From a checkpoint of a small contrastive audio-text model: soap at rate 0.0029, 7800 steps.
Rows from block 2 of the text encoder of a small contrastive audio-text model, named by matrix and row number. Rows with one number belong to one neuron. Each number is 500 + 40 x the weight over its row's rms, rounded and kept within 0 to 999. All counts start at 0. Numbers have three digits each.
After each neuron's rows are labels from the 100 texts, of 14848, where the neuron reaches its highest value: "tokens" is the input token at the peak. Only what is clearly more common there than usual is listed. The data: telephone keypad tones over noise or synthetic speech. In brackets: how many of the 100, against the usual share in percent.
# fc1: MLP up (text_encoder.blocks.2.mlp.fc1.weight, 640x320), inputs 276-319
# fc2: MLP down (text_encoder.blocks.2.mlp.fc2.weight, 320x640, transposed), outputs 276-319

fc1.311:519544476524512501536528506517454539513542502464544532471478553533441424466437517484534459572471505501486532476429503506460447523472
fc2.311:494543533541567501454540447500508521498514538486524458541461515479441523509489536522496499592513510512413465520488460477517519521443
tokens: " " (100 vs 36.4)

fc1.195:481553504434486485470510486528504506489505476487459543486473541499565524449534476499473512460484428446590509448538523513495534474551
fc2.195:506489515465623503502511508481474534444437497477510468557488519430523511514475468464480431518510478502509560437607561514506474540406
tokens: "6" (100 vs 2.8)

fc1.1:554499482470517468485541445476530473537417474493490491573493514529512566467437436455451535536441423427567508516509626482502509521523
fc2.1:519545499535528490470513426461526513514485479533499519601522490488551517495478533524478414418478398477453454563543598493515448550502
tokens: "6" (100 vs 2.8)

fc1.506:477450490518459450539502468510549521454514515452449441497517463516509517458571493489498505527528481505496466545405471496461520418432
fc2.506:483487456529418543555501417523452577466540457535499500525469523505525542481497450529481535514449528522481454504505519555481488517505
tokens: "0" (100 vs 2.9)

fc1.253:506494549501557561462562490463534544487556494486579461454495424573503497433511443524461520539510541503516483494421546469519536484511
fc2.253:451522524567544561524522496524505514481625480601495432526419506517374485502518507515554451554459501493491518462513519441531530513481
tokens: "7" (79 vs 2.8); "1" (21 vs 2.8)

fc1.380:510518474522516518526488499527499466422577518493544483507481564561562502519515491431475471526454531542464525513519497531453438499551
fc2.380:485484488488498498489473549498511486500513472533478473461509505522536559583524525450466444584481498485504535454522516490404518519511
tokens: "2" (100 vs 2.8)

fc1.467:575514510483482467515488445451481392489540517464499559490481519516475485487573504500542399543466492489431471488454531525520454480405
fc2.467:527504528533507523515545479514378529467478542568473518419470532498464533506479497497437472611485525574503492495500480501494542530521
tokens: "c" (100 vs 2.8)

fc1.591:502504516474478483530504542579484459506437506550536615485496533462491517499496464526544519536507515535492512449485485553524386509489
fc2.591:507489512394597534451534523581558469496488456486484476498471498456519462542488432457508451462483535522497467498511433529624427468495
tokens: "a" (100 vs 2.9)

fc1.536:449526549431539471478431518516481469471556424475507509496497470561503495474597506493509496543494447471469503507414486430497523443487
fc2.536:523519525509397449566482540516460475512489542511473470525472458504593556495487568542507454509474517479501488504456509494505523516446
tokens: "0" (100 vs 2.9)

fc1.507:537473472522558484494557466536506497549496522450483583475389561488521453439510475527543532588511509527492460540489439528496507512497
fc2.507:531475470547491540499555509454460471505533477528447460471506380530495525454522558470454442473423577492496451452484510430435533477473
tokens: "<end>" (46 vs 9)

fc1.334:439444484449434488522530536425396560462500476548510490534476478510459442472522505540470463479484527497546551515476509382487515515460
fc2.334:518467469485530447493472560393496547493418428538486559508504457459526410498536462450553489511548515444502532508490516523517519447456
tokens: "5" (100 vs 2.9)

fc1.73:572448553521473447493442500438557484477519542560480540476482435511561510542484563423497493527479556444550515499416504543543485487492
fc2.73:587503550470497544489521470463462527477534426533398466445541523475538548509450490474433454486459513560472501504474412530504541544474
tokens: "<end>" (43 vs 9)

fc1.163:541497535470501508467527479490539447491539534522506507447563450479447482485509428510472573524492430431521529564507448471583525469456
fc2.163:529444530514559475506508454586521502438568496520455464590440470503535492496529490545530433579484456473464518432554550449519513484419
tokens: "1" (100 vs 2.8)

fc1.409:498449394450551460433559503509576470518464536469537493563469496588442542493504500515464405439471464467508492548505513537538532476507
fc2.409:496450423522418560569565515565483454499587492530499527508423473540480519432574505557508503502513540466500503475433504510511531443434
tokens: "d" (83 vs 2.9); "1" (7 vs 2.8)

fc1.96:497480527530443480553458488499377444479492519418472482570487520492504476572504474475522442539551432480522540515511445456556477434477
fc2.96:561492547533495447518502428482483570501567533469540494408454534535503426508487486523470461573543500501538554487511478525514545509536
tokens: "#" (100 vs 2.9)

fc1.50:493500503463509511498522493485544525487494486512486508455469477467431536457573508493503546501570490486558496455456472465536518482536
fc2.50:536499526469480481492470468437466519450466552464483511561434513460484534531535549509594510557506444486440462495431525524528540546473
tokens: "#" (100 vs 2.9)

fc1.439:476517481477544460503562492498466500480498425522587471432549482530547511491477488505435477530464520512553506453483576492536573467512
fc2.439:550534548477515471525524549498449497500488509508488433508573517509519527502487479483527480538515499530499477452520521489442489530474
tokens: "0" (100 vs 2.9)

fc1.318:557534538473472574525550480409489503462437471479487476518531450497425459511539538432503521495501425526495479494493483480494523448487
fc2.318:525525563531439571495532600550529533560517510526451451460523457493473536475487460537548490521495474504524493520526519503557539563440
tokens: "7" (56 vs 2.8); "<end>" (44 vs 9)

fc1.79:503523602514454564533478473504532536516404496520466518524464504532465532459448501432476445562497572423529543470457482475510461508505
fc2.79:547506505543484519487574473497530452546414486422528514460539569563451519549555513531486518499454506489557480533523552504549504589533
tokens: "c" (100 vs 2.8)

fc1.140:459463452519453469479558549554515534474462530558497517548513480570580430459481531561513448518521486472522482553436448478556509520470
fc2.140:528489493518587485495503563437514567480410432480461570512480509508497468465508461505537510493535489480483535498548541499480512500428
tokens: "5" (99 vs 2.9)

fc1.82:437521565490506458515564519485491563500497519443514560508515522565487465478491480488480465483464515547512445473513468530493514480502
fc2.82:529519496578501524527446538500511546435487510508486528525476478482470504545496476523520528412463528434543468419529453532540526547491
tokens: "7" (95 vs 2.8)

fc1.624:543395478468527484524562457446495547516449488451549525429510436512499485445419472502494574568526516488521432469494494551456522543483
fc2.624:483402463448475521506463482444466550462460499502484550482516552492487467454554477536476469470515511477526490549533458507439534505504
tokens: "d" (66 vs 2.9); "#" (18 vs 2.9); "3" (13 vs 2.8)

fc1.417:519499504526475529531528524529553447490454496468431533419582503549544563520451549532480614603496475512579486500430480532492448475472
fc2.417:560515508561440525481508455552406441450504509492521497519563524556525519537542458542560435583514516540478514432556480499506542446484
tokens: " " (73 vs 36.4)

fc1.147:551466504516463532520567535474461538452507525503515459449488500566459525537497531436524470480534521535498487488473480547493508530499
fc2.147:489493499550524540471496506484493532490557450519444462509459579524393474477501559504519452570440479539430490493544503493484556455474
tokens: "4" (100 vs 2.9)

fc1.111:472493520554466508502490535484484540502499437516521494508506457428481444453546544508525445510565539503489522553431491416473505546469
fc2.111:535431479483518429518475503415501594485488502503496547451464498509499395513492428475532475545562500445513544505473494526507526451520
tokens: "5" (100 vs 2.9)

fc1.527:475444557532464518549484558532480502450452461480535513485487454478471530573544518533571470500524482505478491507496531514531415425486
fc2.527:534498483475521393485495479511452543456565412552527446540448497451436488414453487487492487543454502458456525483549549556530501431454
tokens: "3" (100 vs 2.8)

fc1.328:488496476519456447536477546494553557473480512541573499534527494524419517503524489509523481496510544499504514506508528415504491501446
fc2.328:512450478476555481519537539420469536491417453520496554520520471442493386497519420488538497493504558421525510486509509505534529440444
tokens: "5" (100 vs 2.9)

fc1.22:587589511472495564531527455457541491526488532492539517542521463497540419449503513450545483484558484540525482510507439522545482500484
fc2.22:556521535546510533516556551463491507518531472493543512540526445488508515444452517497553500534510458482477459497537582542557520503420
tokens: "<end>" (100 vs 9)

fc1.462:508533532476491537476485412518561555467502475568570571482438528593445462477495553537507462450503510477484509466512564522615495534589
fc2.462:507514569484518564529489543584522493483553474596479406511436480512426541485516479535523454594432497459458518436483495524567530519482
tokens: "7" (100 vs 2.8)

fc1.347:457527533496493545562484526526490551505531495462513508505498410554505468542624445473508541527513473464533486612492555490526517449480
fc2.347:475457508527525556526533473512500470431548510530491466544421488529497487464578532557563509533493480549481458481446539367510516497462
tokens: "1" (100 vs 2.8)

fc1.292:536425533518460519488495521505425497546502505549482494466496522524424435458404498581446510480486466492529566493558499549522481449493
fc2.292:511467488491478477534517422567509513444525445519497448523458463482474550495444438564511441572435503450450527460516477539499499469422
tokens: "3" (93 vs 2.8); "9" (7 vs 2.9)

fc1.194:507515543510521505502518486590560511507467484507534494470492503566434575500516502524515550508499571452536471443500519551512559485490
fc2.194:534514533551489531507578475526461447500416495497539494481550577527477554561550498505427456523422516518526494488544513520521532590498
tokens: "c" (100 vs 2.8)

fc1.463:451406517516505453507554449611521454463485535484578487507458449504576532541514491490454483533466457548505508569447471614463485454585
fc2.463:458442462463478564429501484512493438466509538455501501450530543498527547565473560438470492596441463512486551530561470523438538498458
tokens: "2" (100 vs 2.8)

fc1.218:533456515484481400553509447547530519477555511456477531531491514558438567467492527525495521542531529511519566485490439523501496439445
fc2.218:591467447480502465497417455490570589496492508499511571581549510534553514483474489511466445473553522470546512496508495561478550446526
tokens: "8" (100 vs 2.8)

fc1.578:510513482538487510533424484459515481515526577509465480517497516496544538530559588527476462478491444433519490489470462516536483447505
fc2.578:516521518478505547516488492478444499458528450476452507464524520479423569528525484494468467530488525466496535494488447496577547601367
tokens: "#" (100 vs 2.9)

fc1.474:438497461423495556503443540509473488440485483468488503484523551563544434528452519472442498545454451497464447455529478545558506511497
fc2.474:524519523544479488493517530519495429436494490459542477515528527531436496479551451525512495530508499507537478475522500547541542543420
tokens: "d" (100 vs 2.9)

fc1.612:477515512514551460582458547562525501487538515448514516476456488477415535563411521485491458543508511572481494541516483510428522483529
fc2.612:485443496522513495505509455494528529493579519460519474411454547541518467544499475468456484609523488461502550467501484518432516518511
tokens: "#" (100 vs 2.9)

fc1.580:496444518417511468536499475428527551446464535518493507522569563510529492482486494473515549521434533507503546553543456574557454520514
fc2.580:515525508544443558498521553553452446432555496451532454514455512564500492475550423475540511502513487459559455441493506473540602506465
tokens: "d" (94 vs 2.9)

fc1.31:490434473423462528516552443478433492480531450493519540443554452497474415550488453536489496507472396460541486536490544463485510443497
fc2.31:515470527541558526537512470530505486424541515529473453579447474517507466494589492543533465539507488515454479474524517405530524500447
tokens: "1" (100 vs 2.8)

fc1.262:490437471472502483552578541490476518526501483541532453441479541546524492465511465518456502585496471490514567539456482498463554563501
fc2.262:515496534490424440523486554504423525481510498550428442522481479531544538495523532507573454542550483494478480430481516421433544489481
tokens: "0" (100 vs 2.9)

fc1.202:620498520515569444438468540482479522499497489513550497475490489571413575447486489440604470510530503536466528504510541540478485406549
fc2.202:549523506516526458447439498484459484476559405556487491481482493525405492540459549463506504492434532513497429471556556521496520427529
tokens: "4" (100 vs 2.9)

fc1.113:492504493460420424550476507470508567492532490602579491430506498559515506526471464501489510516473590473523508490531547448526514463499
fc2.113:526509557492471466525459522522467565484461473523497493533574486559537532528507506470506436536508546474511493449517511504431524473506
tokens: "0" (100 vs 2.9)

fc1.62:533479532441540472493509427565482538461515545464436461492429419511487503506593506504443467530510458482561510529476522509528489505487
fc2.62:480482476525550568512499464523438514435557500568465440578450500498491475486568534560540456513478451525415479420490536372511461482472
tokens: "1" (100 vs 2.8)

fc1.291:523503475518502502523522400463575508526507464529554564536460477471488533485529519615474490593508521554528562532434451499564498474461
fc2.291:550481493470506510542430423502490583475524529483543567550540505527515461518444499518483443550493513462476474477472537545479534426497
tokens: "8" (63 vs 2.8); "<end>" (19 vs 9)

fc1.206:474489519482477542541460533432554517534466571532508467532586508505466492497482448532514484470475488536496528542567470580445442497539
fc2.206:504581519556453600503509499507482514500525517506479440497569466486503536404463541495575511520462495486502498514486546516521494501424
tokens: "<end>" (100 vs 9)

fc1.107:446535518529507534487515494463520436504551429536587459475515489516459448514460518552540422555491483539467455498438471536494452495509
fc2.107:538474551468540527517513496480478510508485567509539489510521522476510484478482461472459459550470514553465511482488491461470478505518
tokens: " " (100 vs 36.4)

fc1.7:483522505503530409500539464568550488492521605467507469468498478521533557563473510446440480510489490519480532578492452598462496439447
fc2.7:466442489489475482501516507467473454450549492454531462462550472484530554497502529496420511580450475536545482517563475470516502511471
tokens: "2" (100 vs 2.8)

fc1.553:481446464515530538477476533517556513532547564514446509431521461461518437550478540472451564496547433528504499485444503532472469466493
fc2.553:456548450477546527442442545490494560432462517495486505512512558529472471461514497492496482509478486507499423476477534434448520511536
tokens: "<end>" (100 vs 9)

fc1.441:532456487494514540465465495469519475453550513525516520433488441537592433487450542461463494538514488480498546441451477525558465487522
fc2.441:485581458529544528514448481542562525510512473543491419555512461526436505518484460492495452517432455473513445472513512544568528436498
tokens: "7" (92 vs 2.8); "4" (8 vs 2.9)

fc1.586:528502532495541457444511534550444545481482596514494558444463513482402501538585439508484521431461409453453509471506563534539492492473
fc2.586:572458527535489558499545437522465467516471471564532481472440455514477502475435463591469511546437440444414502500443489511529499532469
tokens: "9" (100 vs 2.9)

fc1.227:508460518445471518433502485497515559574485510484544467492523467577470427448506540420507468468459470502439544515509433442501465459534
fc2.227:572503528517516498438511530464522512486376479454543492516550472481406560487533513542539498532524523477502469490492503510554517505467
tokens: "4" (98 vs 2.9)

fc1.285:489495540449474466470564502476552524529517521518436538399449555529520459491470534501489449566503503552446510487478485509497533505552
fc2.285:497518559532461557495518509551452510513497504512518547468512516508473507462498507493474485560427512496465483500487478505483493477479
tokens: " " (90 vs 36.4)

fc1.76:502448525550511523508507553475508489541424502465564541483414496440459428494457481626507494533514486473528540421419498516536473439521
fc2.76:468504452502543550507540517531481482471423478416528479547508438500536484521509433483520408475473526427536400474537462465532507457487
tokens: "b" (100 vs 2.9)

fc1.152:520535491498535399490515491504488572474482569457511453511474565551425418514525494539489462517534533483516408449530490582543503460471
fc2.152:472440498437576510485489531463548435520493519521443520511539529572514553457505502457529558531514489501538488423531497507500537544434
tokens: "1" (9 vs 2.8)

fc1.402:416514542494502491466470469515525455454524519483454536534518500524473477460537503475467484550504561567554556520428511419543502465502
fc2.402:467578496494458539530519530504491467493487504617453515553509515457544483516512581530470383455470468508493467539490490511547460519494
tokens: "6" (100 vs 2.8)

fc1.414:498517496518461515471563455513473524490533589507609506467503496586450506527520474449513422538447558548479593523494493487502447496566
fc2.414:486547577527520501490530502476472498479526502555514476562497532504428411512492557456527412606479527497451520472533482451528530484518
tokens: "7" (100 vs 2.8)

fc1.344:444463509545487512520481523490552499523443518537517501470571460523491480584464540515475560479463483574521541535546505560484460507567
fc2.344:512549490539481579563531494500479487547536546450494487473539440476495533439479541501535495474416508472489501513467479535491509433442
tokens: " " (100 vs 36.4)

fc1.504:525470521494566472508500491444547551471593478516501438507523482541473516478491450426426444448521516557482521438479450510499468539482
fc2.504:524455442456483520591490459532465569507491509502484547535549491516534464512459456555505455546454574462502462467555578599532485461474
tokens: "8" (100 vs 2.8)

fc1.565:526550579565568489468544510546546523507508443487489519491481549476503457528425469593489495486484527446558487505517443509591555478494
fc2.565:469514521499573544512542520547514536440468500427524472592479464521534466526496389532532430493458502442521492452575450520512540491441
tokens: "6" (67 vs 2.8); "b" (24 vs 2.9); "7" (9 vs 2.8)

fc1.269:520535502449562471424557503512560497460478521512541568414467463470522497456523419565446514500521464447545510589456545456481632427527
fc2.269:496482538546573494513499484544504473471529493531483429591452481491543468509495436521486485488500468473490496500572555470523482533455
tokens: "6" (97 vs 2.8)

fc1.45:526554544523474475419567462560504539489500505469511526477430497547503503526509502541508507475458490476520469526501489520461393465487
fc2.45:492457551552493484547498422517464527424483465480544534516420463482560590514545534495458480488461535459535455540499448608472531537480
tokens: "0" (62 vs 2.9); "c" (38 vs 2.8)

fc1.63:458534512481523469496518506502468490473484461477454487484535483560509504517484493451396515577482474565537509514482515517525475452448
fc2.63:452542500565466503517532427440524520534511438560446530512537499535507570445512571488462449425506459496419461568504533470493437527534
tokens: "6" (100 vs 2.8)

fc1.115:495514458585504530441525415525550451545430528445530507468541507553496443537519528468521500548550501521568532500475463479501454528547
fc2.115:525467550457476542538493526438526537429551487465476433488530470487499543472506528445516508538488490494514541560501484511547504516464
tokens: "c" (100 vs 2.8)

fc1.142:498478514479505469511521480461389511484518466459515515528489534434545508565542525514524503501499465422459548499504469438555590491459
fc2.142:587515530480480503487512482465458508485519476509411484463496462482507566489481592487391422436447486472516509501487434485529533515481
tokens: "<end>" (100 vs 9)

fc1.192:500471481531464503443519461535499467496421578476538496504553462481490444490463524490437465559513450576475487443563472519462505514469
fc2.192:573543496511514568530566515531458500515552508469467462457521519477516525439472532504530465508423517483462485516495509500507481511441
tokens: " " (100 vs 36.4)

fc1.534:557449531457471473569476440447463507485501546546495511483633481508547429487515525461470534507547569517548477509486477503487477495540
fc2.534:544509545553515595490537487506450478508419440481521502419542494495479548496471585526468467462406501498563472497525450498494484537499
tokens: " " (95 vs 36.4)

fc1.310:535503487489435536495544519615556536510479551502486445500541460565562451516478523462476499514430441448503489466496492503536462516478
fc2.310:534501496463503558499536531517522519514578508524463459457511523533480527482503477531526470520486495489425456427499464512508489507498
tokens: "a" (100 vs 2.9)

fc1.499:483533457507447446562483495536530562498529520491631482498531465530524502529458454492560510584544499461511491529452469494497562465564
fc2.499:538515518515486501504489490499488476462528438512459492587490513526492432492551462453415444465424498503468475481509508483531512554488
tokens: "4" (100 vs 2.9)

fc1.631:502513474468525540556497592498418462519493506431513476488455510558489569457522522481524560539452502534562448521468535563460502523431
fc2.631:468494486521465546595495499447514508470479444490550478458402543543462523489557473507576528593497503613517542513416512530504569537492
tokens: "3" (100 vs 2.8)

fc1.24:490491514537491514492556469496527496542516502453537535490551547489466514470400443469493473562542512507438429417458453460491494476487
fc2.24:548542506562557487488478557546530462505530567473536488488553533468485450534506386497471473487478527500470446437559495438521562554463
tokens: "d" (61 vs 2.9)

fc1.600:510530539549516460493533561520486540462519545498521548538565514522510445459510462432570510496443494465520559555459445536548481526567
fc2.600:546530566549461557484556528464449500528550536475480486527564502486521518443447518487563506524477508481491497543478560543530504480401
tokens: "<end>" (100 vs 9)

fc1.425:558544407517544479509461568510517485544497495498518482431508529575523528540498498475419565492526455484546445451457508502485505466441
fc2.425:616459525507468523525569462560552523531582490582462539497490533509548566485537449494420478528506495520444508501543435547414576589423
tokens: " " (100 vs 36.4)

fc1.305:484451578511524482483519493493492535503505553450523463484492477507533529525520514533530475533525497471528527500496514486519450498559
fc2.305:517530485492498530520506489501456510526502458488423417463521485480500571531506579534457453411417516488473526523482439511539504471448
tokens: " " (78 vs 36.4); "<end>" (22 vs 9)

fc1.91:494500535566438595530546477501468510462544549466510533497500484457534442544497535515535506485513450522461436464520506544516448505452
fc2.91:451534543520520555538502524453542533510534497507497460524386454501432517506537440521548435538486478497466596490521407512570455529496
tokens: "*" (97 vs 2.8)

fc1.495:464435506548526488498523526498490456491487479515574518479528500512463523542504402467526491584604457479546497461471471526476584531440
fc2.495:520543532481484570548500531484491534455462535463412462512530476495499466408514551525610473505440459468452468532448524514597475561428
tokens: "#" (96 vs 2.9)

fc1.543:484447529577489483590458530494461526491514489453505492456516544532541488532483457513494423535565437490506564573488519445546452501512
fc2.543:550466554523482458544517436482498575511568534453547499418461510541496430511465470513467471575548511487538532493513469504483525492525
tokens: "#" (100 vs 2.9)

fc1.524:454447474516449472531509542437536571516469522475527545507552479459466447515512437527577452506536500486461513561500432483524494530477
fc2.524:550480546495556445529507574392522540462391447469489496481471460485454464516532467478551499506553518470489581518535469538494516498471
tokens: "5" (94 vs 2.9)

fc1.494:505535441500513537530481440421543493520586513499539511539488494580440544511438449521448589541560489458473478518433493556500549492570
fc2.494:492515489496569454522457585503501499479458497489480548503461489605423527494490504507492472484478482420493506432511423503486468557501
tokens: "7" (100 vs 2.8)

fc1.541:488522528466453534522543552357509609490509477493567567524526486524425466506492452559516497522607496496493497539495506416474468535539
fc2.541:530441475483548458475485580426500532484415430510468562499511453462501411493544447459525500503540512431507517519498515526539526441456
tokens: "5" (100 vs 2.9)

fc1.230:473554520480480511487533461485509501546433504493524529559564552590503557531428446493469487522469468466545572566522636564470525528467
fc2.230:512539490539517480474509443449548531515480475541481522599496494502540518474497534500499406417481405457449453561555589485513450532502
tokens: "6" (100 vs 2.8)

fc1.351:504432536432529487576504490501535500506521535512484494457532436537522533509523506489456517491501441512523457506555489522494406497510
fc2.351:488578476550420603546464456527527550489465470509440442476511460509493554443532566516510514497482539461472492428530492513474488505472
tokens: "6" (54 vs 2.8); "0" (46 vs 2.9)

fc1.442:508491433507452528488529537498580521493478639509544440525506517443519501477490498455578483517524490493513540482510500540502486518510
fc2.442:546556532529451578525516571498474509526523471464497456515567479481550540445455534507566526520510508510483503522528578550546507486413
tokens: "<end>" (100 vs 9)

fc1.502:544527576447499516525506519472464534457549511523530467432533520572581494456509522467503481533510500484554539496495497415478500570514
fc2.502:531536567496427457523506554506438529481475496530494427515559496537554544510516510483529470527520508525482482452502525465432518507489
tokens: "0" (100 vs 2.9)

fc1.159:487506452471475473487481499509539524475478522530594545469504434531498545536483502434500522495522503463556504528485490500562498513478
fc2.159:568507622542504535535565549523535509509536547527443492459522527492494516457466518524548521551473549467497481529465504448523507488387
tokens: "<end>" (95 vs 9)

fc1.369:508419445506545533547580506490509505516503555508554508524519529570521499477549445488515466476510404525563526448503481530401435555544
fc2.369:529548425536491626534477519499493577426490508470503456498540513523499516451498456494516531481434476464427429464479519512491483526524
tokens: "b" (74 vs 2.9); "4" (13 vs 2.9)

fc1.4:482469551517480562533570537452498478496521512533497483504513556571500519485489509550489468466506537486566509517514482482533518527505
fc2.4:487521506556484577544517529528551480522558543575437422521458520483438527497547458535525430530468480489444600462517444467579499566469
tokens: "7" (100 vs 2.8)

fc1.219:511479506485481425523470488450490559498460545467513501457499457494502572510425465542543484480427528540439472536457495557483546523456
fc2.219:494437516505456501565452466511492474457518421456542525546473503546448563486531519518481541527524528499504462531395521608534536529441
tokens: "d" (99 vs 2.9)

fc1.395:502469547545556515514483479424478512568437566467452497508476480483530528496452460479568518567483474457533433480549371487517523517476
fc2.395:511509541502556592544474520543509497538505435511498494501479573517466519537488512540525476509469527489458514466575489507530518509416
tokens: "*" (100 vs 2.8)

fc1.278:466496476547523560489544479470455531520502424448595420414511498489515478502462437517519540448481496503564450565480508514480482499447
fc2.278:432503490501557555562475477539563471483485462479565496551440524503565476485533480432546530480479565572572452549517513541469492528521
tokens: "a" (100 vs 2.9)

fc1.156:483448487483433567540467535480474537489473499473472520568609515563514446510474464550491503504444450482501499497513391534594541502499
fc2.156:488549495571493547505521542529514479394517545418480489503459516557505486468562453498585481503521525463575470478512462467508551514437
tokens: "d" (100 vs 2.9)

fc1.630:529486509472503552476523481495519457549571484491497487504520504497451468480500418474471471478450485394486529494529451532501534453468
fc2.630:607463492515581452500517456459505539414424469570502547543533448489543439521461439490486415534495470446471481510482528512530534480463
tokens: "9" (100 vs 2.9)

fc1.555:462457513508483511525550579425446589467504486519505541533504446504531441499585506482487527447467563486490505556434530467469505463457
fc2.555:510444443462526473521480567408504534472434433520466549502489472475509432471525439462559495471562522447506550515500535518501525480456
tokens: "5" (100 vs 2.9)

fc1.492:559512589449570529432503508552513496490501509486477503484476546465493496533482436568480493482505510431564522482552519531554522460493
fc2.492:555492540532573503502538463524490483468492514469524469590499469463547442540426449564515410491461481489495484509579528533553527538444
tokens: "6" (100 vs 2.8)

fc1.175:406493508563530505530475511556617455490524506498543476522482510549523508611509499433425474550459501470411462509530453567467455554476
fc2.175:456459479486533514466495519525532444496512491496481508465511524487523542592507523442431460562437491466453523473548497514439509523503
tokens: "2" (100 vs 2.8)